{
  "width": 320,
  "mlp_ratio": 4,
  "positions": "learned",
  "precondition_frequency": 32
}
Rows from block 6 of a small autoregressive pixel model, named by matrix and row number. Rows with one number belong to one neuron. Each number is 128 + 24 x the weight over its row's rms, rounded and kept within 0 to 255. All counts start at 0. Numbers have three digits each. After the name is the row's rms in percent of the matrix's.
After each neuron's rows are labels from the 100 images, of 14976, where the neuron reaches its highest value: "responds to" is what is common among them. Only what is clearly more common there than usual is listed. The data: rendered rooms with furniture.
# fc1: MLP up (model.blocks.6.mlp.fc1.weight, 1280x320), inputs 107-213
# fc2: MLP down (model.blocks.6.mlp.fc2.weight, 320x1280, transposed), outputs 107-213

fc1.658 106:111132117154138141117153135106142130116106134116103153161116125128117127120103163113180137100167102181067184107113082134119128155124125154116135138118157150084144123135124101154113108146132142147143109129119124138141148138138170128168109149108143092164119113102152146084116117111176146103102114131162134128129138087136148
fc2.658 109:134169133109125128128141156142123094110152118099171078093121099130144130171144143161115128120131190104103156145148192132157123153106138169099123123172093127119121138082083152163107116113138084096155141130086157135089127158110095178107128151096165127152122187106128099096155150154124072106114122108116100116120103150164167
responds to: green walls

fc1.59 105:127117114166141142083137136121110124134119128131086111129125124108141171130105102130099101104128100139139121131130114131139117152114163110167080133118099113096125119129114126124127143122176110132136096155109125107125145090101128146152127129100126100141184150162162122105165163130140152129146058149123085104136084149124109
fc2.59 105:130128153129110127163155128156118146105119135132109121121137128127133157098196100135133116119122147139118102142171151129126137149110109142107103149121167121156093136149115139155155097105156114123128129078162128132120151117179089117121096117147147171150141113121126160108110101115128096138135140131101169141093165159111150
responds to: sofa; barrel; largest object: sofa; largest object: barrel

fc1.431 102:126138103108125140041112114153137175114100170143099106106132129094127140156103132107125168108145143146126098146125155088139108110145121137128101091174126085138113125126138150130148119093089115122123096106136153103124112077162156141161139134129122096094151144160103120123106156159178113136077118140133133087160109103153103
fc2.431 098:129116103078128129120147120161088079137157140152147119123096118166121153135080129119141122157137137125151124145154138179118114170167107137139140126116137119077175140093137112165122142134115111080127166126117154151137107100190100137121125144101156113064106144126125127104167123061121150149131083105105103081106127161180183
responds to: grey walls

fc1.722 100:119152105116165132112157102129141107095091133166172122087157113102123125135124111122134118090139119125160090082071118122079080153061157124099147161138131141116105121118130156144147125115100140129096148111130132116085157115158125080193131127124089116120145146145139107116134170108142123150135125179135145116143119153152139
fc2.722 097:115109151127142096105108078133153122136088135149141132133139099095132091161094125131166114116149103161173143125118159187105134150146153130121192162166141086176100158118159091134116121139109092109086136109099131113124118140072136112080143142109121114133114136096092131073149101124127130122107108132102176136125160177123128
responds to: count: zero

fc1.149 105:112129062150162143091117151184110140124072099188141127120184139157126146090090095108141130133128115125113111164125104125121129112121155131115112111132142138112110124121114110146137155108115137137170138106098134143151149146126125153154151068147130115117133130086133134099126122091166117133096160151135175095140162169154119
fc2.149 099:135142122144130143121129108125150131091198121152192154114101092101149143155086112080131150176149145140126071131097115119130107136124129137127091111080141104137119120090158122138162166146127156117110152177187171128110084086183124123121135141144133149136130148161141151117111088139107193149134083118115147121136117145152123
responds to: yellow walls

fc1.643 108:142118143172087130094127107149116148099142142156164141120167107138114133075110138112151108135122143134104135085138097175110141120095137114150146090139102136126126144155139103180125065126137160143143060143129137116122127132068158145119136127170088166115135161094143116124122112150159127104116147092177118137125143149149113
fc2.643 108:211168169124107155106131109122149126148159150094104109121155129134135117124108190131170091128108126097145117137125110088111097128161147105126127137117124155112099089099112122136132114122176152110135144117114103119144067122106106144140083122102086137132118093146138152136132128141117117160110113165134120090127136122142133
responds to: ladder; white walls

fc1.610 092:131132132145119102118118120149175135122063092118142106105108123125139123111177153113120134156152160156109133118098122148149122123145112136096153114159111194160106138157106107157136122157123119095139112151117091106106093190128125137112153151120142205169141146134104103138129150106105145082173119134137131107150188107169134
fc2.610 094:155141110146122138114161099087132112151162137156114143119104117139144169115115151113117153154087127103100146137105113147105149093134105078143091141081122101162142146094102189091148123127127141153128129125104147087134122084112152146122104148113087103143141105137138115150107124093139120137119106132130120154151111151139110
responds to: count: zero

fc1.323 101:129103117126165100154101150100135147151108149128159110090175092136155145130138167097115088125113120152112138126108175113127158155134155130088139135139135137133156158090101147148144171106119159099148100080106142155150114157104160080146128127126109128108184124128087152106120130173140112159131052126094162096162110103167133
fc2.323 105:149130143134168160117118145136131109124109138120094126152135092141111151133165141107121122139129120146181134130089141101102161102160168163123150126083100167107111096126132137172112158130141112111151107097122165100130124093101110117124104147141158138145139103178112151093145152102080151156128076107135071117094130158135125
responds to: green walls

fc1.178 103:157114114115182141061128108115133149135103119083120106090132121136097142092127138126088110130149160177085168134145118089138125131142146144161156125135125141120109171115143167119133090150117157122140130098100131097138137150119171104147110103137120110160117102123103183188149087155132119126141156137130135122145131079103121
fc2.178 100:141104093164099100170089075138135094132111145134087170118112122115135150114122119143124159129106141118094096092134156109148113118118085173147092144100117091118155139151111113114125095083117129163103109106133178152124120135156117114102110199158113161095148110151132147121127119126108125130112143148127129146142171171130090
responds to: yellow walls

fc1.151 101:123098120138119137083106120124128130094110139154114100118103122137175139104153113163129118113131080141095152174101158129129139151105127136114135109069159117141118092125122164135158144150138147139123136174104118113111131137135111085125127065140137142162135158094137125145127114134142164123084120150148102131142106138147135
fc2.151 092:138071153144112145135115145177131119162119121138159164158121135137094148136137092152119112165143124153096102167125132158171171129113160138061125130140138129128095153086152110162114134153116135157150071159160145109129129130093181096119145123099131107131109061142129152123164088151144158154118120092128100126161131128136105
responds to: yellow walls

fc1.597 098:135139118144158124105129148173114160100080068141120147154135133111091130100150142113135136149150100182124124153167103081074122106134141088106107127141098131140124134146154129131119115090127099144148101089126105086149106150102114136129165130139114141125136137141100124117130102150122169079105086107130105087127124104118150
fc2.597 107:117072131085119108101123136147096114120131123116126111136148155126153124118144127127102160144112129111115140131113112130136159126152107172142142122108136151119133102117164116101177097121149165073116127145090133111147123135103140175174098121124117169110126123126177119135183097083156132105177161072110118089130109129102135
responds to: grey walls; white walls

fc1.444 104:100139108138113092116157138181114132133134116122145120094179124142162083111153167086084110101141110086170135130132141068090095140121117150071146127129189096181129143121134126188136152104128115150135117097128056147126137076164173106147076124123134149140148126125094143101145150184129138169094105123081144125132125152120121
fc2.444 100:133169138166176156164112133170118072146116104119131119125133146118120127104104131120124124112108104141174133108121102140122137123136142087152151169105122169135201125139120115155096106171148080092146114129139106130140160130127113133084133133128128088121132084113108125081095155122122161139126084161165127119075119102121094
responds to: green walls

fc1.635 095:143144114113150173080124144123140155073161117125097123145151107127129149138096150111104147109148126169112165117111106097140148140106113140115087133125148124143094139109148141132145111093099145142172141108102138147124144089120146099118112144134109088139169124130113124142128121150138140122072158093102140125155147130124142
fc2.635 096:162143123163144117111124100141122101154098147103121137087144197115117157120105141112131092128110119127127065109115118137119124165152127123167131163141141117112155124099131124148100142138138104084117117128108111092149146110097056120101138109156101116145152129122138160123112090101114080117086053154130123125125143140161116
responds to: teal walls

fc1.120 112:136132121151132126107162086147157126120151136092128124133144137103127136122093109125124112148123073143096155144161110102160099134152121127138171122119153141141106108079116125129105159103117130122155125151134107147084115150158116127104121158145085161127122121106115148067107152106110134114102116158092144098122167136108102
fc2.120 109:128099168120106134147136132162124155130107106150130141102123132133144112148089114109130110140105149131127144090134120128148135130152100137137139101183105088130125118121159098114081118078085147112117153115135106080084147151119123066123160128181105160140152160127150126156140129114120122084118125117139132142045136107121136
responds to: barrel; largest object: barrel; green walls

fc1.314 102:116118091155147127142170116159126136143105138119149129099151115143101125107128118108167092154110136119144126125127113161123129133109147146116134126115167105132125086121110135154131117117130092159174127123085132121096125145177088082132114163127155133151124131130113182141114151133138164165124170124110094100078117127134141
fc2.314 091:134138156123129189093121120151150104161116135175129083129096107118109158180112138101118087129093110086162078140134167139143152148123144180145098108129120115132133132117169131140143109145115120132142108176159122130154129167125111134117121152153115126128146121114134134086091139174127090136142100138139127101156125149143143
responds to: floor: striped

fc1.212 101:159121103090107087135170140126091119148130139101127130144144142078120128124107143188080126148130119137138146151084139096146140130149139118095140130130153118122120113123125105119088111155125106107130169105099121131110151159102142143102153149167150163123066085140111133142118127152099142105106147142128148120164159091112112
fc2.212 096:119145128103150076076092096145170189118123121128142126115101128149128160116130131107138108116132152147137108119104101142190095189117140164136115136117127158146134134122120110167163127155118112059172079135148122111163084105110110144143098141121122124115090120152115107142137154114181105142142114141143105152117107101072108
responds to: floor: striped

fc1.26 082:104150108117145129120111125133128168142122105147136099156095146091174146139108129185104120147108161139126098130118098140110182167119140137156116110147155130161113143149201151072139126168112103129098126091090100116152137130117106107122146097113158111126144131135117115111114138129106111147129144118149123133138122119118088
fc2.26 088:116143117158087107153079144154134094094123158082121113121111158158103137120133110134137145138138140150142125117121123145126101127120161141077113152108089118117135168151096098091137100142157177171168119088151142145120138096150138149129132137083163130098125103154122157152105152126125126089128128114124139114164126165145118
responds to: count: zero; floor: spiral

fc1.294 110:106136153068095099124106124145140130133131125123151164146132137124131114106121135066173143124110103140125107129129126106117116112129137138154137109093113135102170148165145106116147103094144116090127105162099146126142185132182112143143137158126060111108098116113122126092112118123136135131112097161143103136120095089147104
fc2.294 119:159146132105126182136127095079152105137147146144171127128134152080116124150191149138134097120128106111094138140094149111107117107116163159121101160105105148120131126157096164134163117113131170131116119133142133086117184118151096124103088113086114125125119118125139108167124153122119163115136145155103145120132090144113138
responds to: barrel; pink walls

fc1.510 102:132105101137114132127140107113095134121124196146148141120110109107111156110088127073136132137116124124128152162170194138137127083172126153086137137138148158086091132132121103133098160108111115117122163113123115111141113150154113140111132134154146108152130136117169116118108138144109139115151123090136181136147146127109134
fc2.510 099:107125122129144072119125094098129108105145119159119129164141111164126116128141158124098094087159130122093133137106153106150135114124104132128183094156125120118120119154148132143140142121140123169148132122134125110113139079110102094109107133116110133111140101127111120068147097112092129144126106116117102104138127129119137
responds to: teal walls; count: four; umbrella

fc1.522 093:159136150106119149100136087134124167094187145126157102129129129109100136099152105179130103128116159151143142125139160123188145124127162097145154122122117140141090098147170168144138116141103133134109103106114071119111173150159117147087172170122103130120117114099150104145142156101145113130127113134120145098120109137157115
fc2.522 102:098096126117097094109088183130152111104120120138111113114146151076155127145158116117135148147151129162146081119150113116103119113150110101152147133104117125161117139149149116102143138105111109114135089121169166139157110132122110136137090132111151185081107137135091128088152138084187081108148125167101111144118123123117107
responds to: yellow walls; teal walls

fc1.241 102:144130129127140117126137087129114172088108108164121140094095110089154120087131121124123090122150125131108161119161145113141119143147110119178148109149107134080109168163097111148133162105100114112152145139153128144118101105116122143117115133132172134094133182119145089105093118082126149125136113148145129154139130159123133
fc2.241 107:126139110123140123130158156145128113141155132129129139142146119160115144164123114115104134120099133157097157094117114144128113080122133121106102095162108129170103112081128137077130125149118131145156127148111129103135126076140116129116108157111092141158143112122095110099163101169131171141147122116143164128128085129124115
responds to: count: zero

fc1.681 106:099134133048115176153101116151153113118156102149102157155138117146152142128163099132127138124151121133184123139110091139124145134118143108133188148116131097122100141114127093137112117122157114105107105091139164127118089121103111122147089113158137134146152141140143149104159107089153114136110155161084155080114127148113126
fc2.681 105:110145052119125081128106141151138080088136147091125098168147150133088144144155131149156100145132148127118122108097166083112145152147139085120138111140157136109163192203113143085174129135157131128164132136131143154091165091074114152130132131091136147103108136130111112152123119124138132079128107086098110178134116145084108
responds to: grey walls

fc1.480 105:135142114091104127140125109160118168138119155128134155106156150153127128141130134118114147112133134108107157125100124131096149139148122146070104113110122168092130087115071082098137113116103119133125161134146141150120114127122140095103163085145141135107159111120134140147153150134135129125097133166095077161086163083117147
fc2.480 105:093086163184103133187140132131075114112139105090096164115124117134150158073148132133099147168102099159150130154127127111119136166109148099159136110130089137133150128166159146133082118107116136132173087132108133142152109141145126168148131137159111102142128108097091156147111134107101118145096104128140142147142113106116134
responds to: ladder

fc1.296 083:095162111106126150113115145143146148127085129083159150136086111100136112127122097153104138127117109138114140147085127145123156143129139130151143178171093132138139114142167087131130116129148098170152120119125115107088098124113152102113109129157213117131113101152100146134109108115105161159142115107108160116129113123131139
fc2.296 086:120100109127094122129135100111140112091150130157132106113139143153112145144127084115128132081113125090141103110143077084146082139146085134121155088135127127107105135135055120140137138097144156101146142165138131144117147117111113156147166129103159146167122107102140117090112094126142119151147127130119097115134093165171120
responds to: count: zero

fc1.440 100:168157153097114122100130152118124188107124082135090136115131102100139143115113144144131138095116086149087164135091154102136181125104140138132103116099152132113104108145136107118121123128117130108150123140159141160097172100133129125124131113093126110142146116149129162074153130131183106148123171115124150102109131139135092
fc2.440 096:152146111191157124140136135146130095108122157144136146132138154138112118145107143132073120148117128140146122128124145085154100130116095108169139140118145132145104110137151179132095138130174145132120089162078118117154120106061116106144120162129151097127141100135108117115126107107131127105103092114122114131134099138115139
responds to: yellow walls